config.yaml
model: "image embedding model"
dataset: "patchworks of several textures"
train_examples: 72500
image_size: 64
crop_scale_min: 1
horizontal_flip: true
translate: 0.06
targets: ["patches"]
num_classes: 4
embedding_dim: 64
arch: "resnet"
norm: "groupnorm"
activation: "mish"
weight_standardization: false
depths: [2, 2, 2, 2]
kernel_size: 3
stem: "deep"
avg_pool_shortcut: false
widths: [64, 128, 256, 512]
am_softmax_margin: 0.3
am_softmax_scale: 16
init: "trunc_normal_002"
residual_init: "none"
optimizer: "adamw"
lr: 0.0027
beta1: 0.9
beta2: 0.98
eps: 1e-06
grad_clip: 3.0
steps: 20500
batch_size: 256
epochs: 72.4
lr_schedule: "wsd"
decay_fraction: 0.2
final_lr_fraction: 0
warmup_steps: 610
weight_decay: 0.2
Rows from block 5 of a small image embedding model, named by matrix and row number. Rows with one number belong to one channel. Each number is 500 + 40 x the weight over its row's rms, rounded and kept within 0 to 999. All counts start at 0. Numbers have three digits each.
Before each channel's rows are labels from the 100 images, of 14848, where the channel reaches its highest value: "colour at peak" is the nearest of a few named colours to the mean colour under the peak. Only what is clearly more common there than usual is listed. The data: patchworks of several textures.
# convs0: first 3x3 conv (model.blocks.5.convs.0.weight, 256x256x3x3, each kernel summed), inputs 172-255
# convs1: second 3x3 conv (model.blocks.5.convs.1.weight, 256x256x3x3, transposed, each kernel summed), outputs 172-255

colour at peak: brown
convs0.78:546458498493507446492525559543450447495555449457479466474501455568582519459518517532486497501467510478472499484496482505492504583485483462456534501446502532524552541529520469540473505448482451525480411466487512451394503505589494537481488507510488455541
convs1.78:449515518518517475505524538456474571541512504503512613520479498640524447450588474485469507526470477492474477512513451499497518473472505474475471478475469429465529534477553472473474498426551549431485472425474455525528470535400615484508498517468474568485

colour at peak: green
convs0.17:504511525466445451456462485512506471447482483477447490452513478532520502472517539522516488507524509517530528502539512542491493498548534526525520441519520525513513536517513490539555510528415487454486476493556508500466559545522536415562452512458557499529
convs1.17:524494496439478450437473473460468508434545429449453530411519489525517485453438445505406502506444491520460445459540411443490488435428494422418413473427434475395447477504476450412431529462448467579485455470437518524477436477480532492496504515454435472492

colour at peak: green
convs0.149:569504475490483441498546521420439422479519437446485504480503480537499420505515482555485499495506530479476502457500479470513502589466457463462523558462489463492514540497509467477454529441537425459495409487456527454531471520506465558460463484414457463527
convs1.149:521492526468469425453485509487493514504523458469467439430458492478481502451445448502444495483444457503470436462469431453507455443439475447447444496445449442419442495461474446448445488522497490543522448478443477493454442498516444533452443500463443498468

colour at peak: brown
convs0.131:443491461528539544504465445527508517526521514503547476551484523497418513494435488462438500455474387428452442554510432461479500459497497448448431380438430535433511452449450509476477487498480567508469588435490459436537496517427498449487514513549491494420
convs1.131:525479476569581506564497509504553396559503536513558469561473444435442461520419504523475459426508500524493490447409500474550497510509495487484482496476441491472513532508427495522487502512489417477528466530489508507514491445470487487496483503499490448473

colour at peak: blue
convs0.237:484512489519499471524536572450496490524500473484496511477551503527485464515506523557473527511494504534507465392544479460478452589501499477494479527487467384484553536541526568479478555454544492455529466535486527533457484504495503458480427547472484467480
convs1.237:495533402484504349474515508505495528541498482509493446476475435537600510514532512542535483565508453549521421463312539498484520508519507520522523535524510523546512472571568512518517454492577506540479517567515385586477516382550516509496475495533516579476

colour at peak: purple
convs0.2:526587481537500477525420475524546550527504523548527437515428509498486475612437486503456507552549432474471508548461470462446454477511511484493449453487482508470474541516431462496499490443485561511468491471498429512508481505477480417497497485498498509459
convs1.2:510510492551538458563513522520494452485563549532555460615536419470483539518451519474527545524521495428505464510499546543515504528529500514512535532513503489551545459418500504534518518541509525505494513396518519460524532497524416481514508516545517447512

colour at peak: purple
convs0.216:486485499490464504498477533548525481468478494492509513508515484489490534478489471466493462492463403474485466410434478495504414497452454485477487433469484532484423467515484507477482477519473506550517513475476494452405484513498521401474380432364479518499
convs1.216:434527555475501471480534526487503555488469460439498516439538511499541487437494427467406496468417488487516479498462452479523536427442493421426407472427492498410490506506545424402426500546503454541519448497429561503434447449471541474471493511482427511389

colour at peak: brown
convs0.4:483526496526531489526506441521516515499506518532506504505477546455540527549512561510512568501551504532529497531581522504467550500572564515525508439535521497527574519458518537491531439519497549529441519533548427558536545508527501466544580580574546540526
convs1.4:518541530507513561513475406486562418477530485492507545537471503507429486489449519497496434506522498494497447397539474492433494517521496511508503516503441535471534505532454507532510548528467523523533494529511522500417496470409526469469506487452514480450

colour at peak: brown
convs0.120:531442500500512447500514562535449444502535449455484472477503449583579517460523520524491491486457496488482501475497483510491506572487485471464540504443500531522547531532527454533480508445490444525479409474490515454394504501587499538481486506504491459544
convs1.120:503489527491481439478505523431421493476506479461497545484430499580538499532527542453547539533540449485516435483451552497539547541546543543544549427546511505555620503568486544545543553508504487508562541420544501471499543505570521527537543465537544454416

colour at peak: pink
convs0.125:487505492507501519495549494416559515480469508510537505546520548513438402536488521490478475496470519506506460497568481464519572443564548502516453525541455451462571503439485492452514486558504557520440552495533537545534515537453417493517498555496530539459
convs1.125:484488517408430493414510505454469465491476413449409475397483512493479490481480482514507532454474488530481480472515488452515505482488534488489512510491499496516496494523494481494487509493493483522505486514486478513511492482515504479492488494513486494484

colour at peak: brown
convs0.97:545453499501516441497516561540450449504554451459483461477499452568589517463521523523490496495467504481469498474498486502485501576486488462455538502450502535529556529535522464534471509446491452528475413474484507461391503503588502532477482516503486461544
convs1.97:514466548497489486492479502477531537588488495491496526503454572457453440462500459514461489446461516520453429466502466468462454465455501459459459452462616461465497497538554458461459553505571467523514460539459576576520461535454543440526547531454459498488

colour at peak: pink
convs0.73:492559490482505448496563557489499451466500460474470438476580518418514489477518503498496466506463415489495504458509497506588537536499498498495514499492490568499500491434521529494494376526478467541522508485490573467486499587512513465499541507483488496521
convs1.73:377570539468507467467477461532521504490453502523515479441529450559524551535482512471514497346509423476504539479429543522547461512491431518512515527507500466513459509444490530489518503501532497506518537462514516473508500476475462498460421517526512513517

colour at peak: pink
convs0.242:485496514513544485485482526474545510497527545523522476518476495473475359456502520424502408425472513521508483488494494483503563347532535515522486498513488568486542439497523494471508477534491492514504514520519522523528514511466551510515543548505518512480
convs1.242:464529476507410567527469422524539565471520539561509487506496533501425561558474497492513482486496478463459488475454544498501456503493423501500512458502507453529440486485427500493500475472461568428460493509499473509453495483400466524436458439471499550440

colour at peak: brown
convs0.54:484534355534515468580517437471518486550480518509523481529460507443475494503476536557486550534543440505475492509489483477487504503562549495505494495479478541471568558454522522498526423474493512549476497502539502537514526450490497517531494564550535523485
convs1.54:463491518576550518576520507468521464548559576546579490617532521513514522575500560509550498458564498540526510479521564495498492557550504549545556502544433485567529500446478560555550438490515499468571545522548527517463545520447483425526462482522547499479

colour at peak: brown
convs0.16:509551481522532473499452455537500529526503527553523493523408475475519530423501519517512537494497514494503495555417497510491559494507512504502508571505508443518508521441492443516505456425484527517395525492513423494465539563499461571509591524569518511506
convs1.16:485549492574534533564485460486540488527506541508567507607480515512515501543510562486565475497567490484488483443555547490479483567553496558558570501559523508555486470489499564567553557565497508486509528519552498479470546474467486431503472471486555499481

colour at peak: pink
convs0.11:491477523468464489496413413535550511455446504520469515470431478482537466501528521472551509475492502545532520485465531543436511489518532538531525466524544517529508480521531509534540545504455476426422469538534438536508549545542484456542500528562537531535
convs1.11:590509458498618472461520551463546434521385461475494530480489519509475554471506507536471556484500498554524489449541465494509510514534579488492464549496464484465593496568545499492510541485532488538517520507517509536517517472443553478537569562549518429458

colour at peak: green
convs0.134:495509524481503474524472505459579499472494510520475524477476481494474356530508526527480491507552545518536508489491490497458525489538544512525478555525488519471533530488510508481509504524550498475457469523520498523494519513470477527534520543535519494479
convs1.134:536500486499470462509505510511485523516463533531508471463477484529424490466461464534475490484471467470520477473455461489503462488470461477476463501471465473467417513481444473484475462504445512492485471507472444491421462504491472518474423490454472533457

colour at peak: blue
convs0.193:480512487520508468521543571449501491524511473484506506488550495521475459511492517552460528508500505519487442396528460448481459588494493461479463521477458391466551529536520563480464550447540493449526465527477526527450481504486505465470420547481477469461
convs1.193:509479476502494369505510487518416504550538518542514519495405521492574496501530509526528512460506459595543463521293559530511472510511506514514519517516525509546513508533530508516512459452549498542502514567511458569467514444529505475512527510522511508435

colour at peak: pink
convs0.14:557525541488504540475471488454536525479504511515495564480456505531534414534546522463556467479535548539534514425584530540444542483504511527524532536536541472541534470474535570506501523514465465446451477557501463543513533561529498459503530538535504525540
convs1.14:475459450531548431524489498485513481520516519511530463520480511490498528537529561489554517403555536550508496451494542463484489566561530559560550522558473496530475479484501559552566549512479516515485565500565456493501563535483497497546496494559566459456

colour at peak: brown
convs0.76:507475501493489449450395421483478470464482477471449511431466419470518464486512549523483481510486495515502507533510507501453474521529530500507510377494496527504534513513511481501531518463470508487448498502536449499468517513515531450539556528548534478520
convs1.76:513510517415430519424477467485523486461521427473415507396511490530471469454460440517426507473437473503468474486520420471504498434435513432432430489430500522409458509514474438434432513510469481573506434501434495502456434485462514498500493517432434470433

colour at peak: pink
convs0.56:457557460515481518492555580392545516472520512512502406487572544368491460553505550510484477517574525487502491489523487498565493524523521496501512530503499397491499512415516610523517432452506493471544484487525563482491526516500475480534519502451527520516
convs1.56:458502468537558430531524512483447521576525535528545463517514463492551515526493474517499499447473520488522489460519524468477477485452435467463501512466465458539481525432471488458467491559458564430523487487466464471481492535440517526480450475460466462478

colour at peak: brown
convs0.39:477528406505531515523567558445502534489520538543526435527555575417474522498495495503472480485544412481490479601543477461541533491511520473487482481498474526487524506395503539482479378553445571521518574475490545496557488432454513509496554529605487480461
convs1.39:357510496453505514473549533450565419517423486477469486481512488555531451472551521544528444422535531427550486383570550530520429539506429512515544489519430440582518448484481529514509422508457498441512497442508483405474478410398470497457489432469510457567

colour at peak: pink
convs0.171:525506548489492497451491521460523465512533457483539525543505491492501423512520460454503490468483544511502491459548495495417462511431433483477507561494497422508454453464511535451440493488521429516436444511429457498541454466494442510430510452388432479519
convs1.171:458444489441475465460528512442479515546510454509455433410490505578499487467483453476452518414452518541514458455490459467543499471453502458458435533452477480445499510454449451481462490510503519491507462511460457477425443514515481501507498470515461454497

colour at peak: brown
convs0.118:544454495501516445496513559534451450503551453459485458478498454571584517464518522523488503493468501481469499482497482504491506577491491464458534505450499529522556529537522470537474509443501452525482413469487508463385503504583494539479491521509488462539
convs1.118:492502553478482538493452445526540557473539488518473543480496462386419486523468506560496515516505465514516534482557498539532445513495536501498494547496477518479478514476468501501502461508500622456511502584502577529488505600489468538549465477498501521541

colour at peak: purple
convs0.135:509479502482476462490530537424492446504553441455468564470515419583504497495494477533484437441497575462461470416472453502550503552490469453436508514412494522483523500521521438570502557464553440502526433469511562443519504508521514552499518469487509447493
convs1.135:507507433495516380491522488484402517539474488480495472477473542450585547608537567563572509547569484610494496494436536476520536583564502573568568539570543499557552504548523571570573439493527464496456575603572506568512566541477521486515509492572571477450

colour at peak: pink
convs0.137:508494537491518481524440487505543502484516517526507513505446510515509473425542529432532409439465465522535491457505517526485481461493499533532519437560510530520492441527537469498506493559459496526512521509505480508507519507501549375504390510401508526525
convs1.137:467469490533574446490430466478485531390458473480522520487502504472465494531492491487452528366475535514438513468458479439529518484475526462460451471460472534428457493539496470439479555539482410555467504560488454524486496443472542475481464470513484475354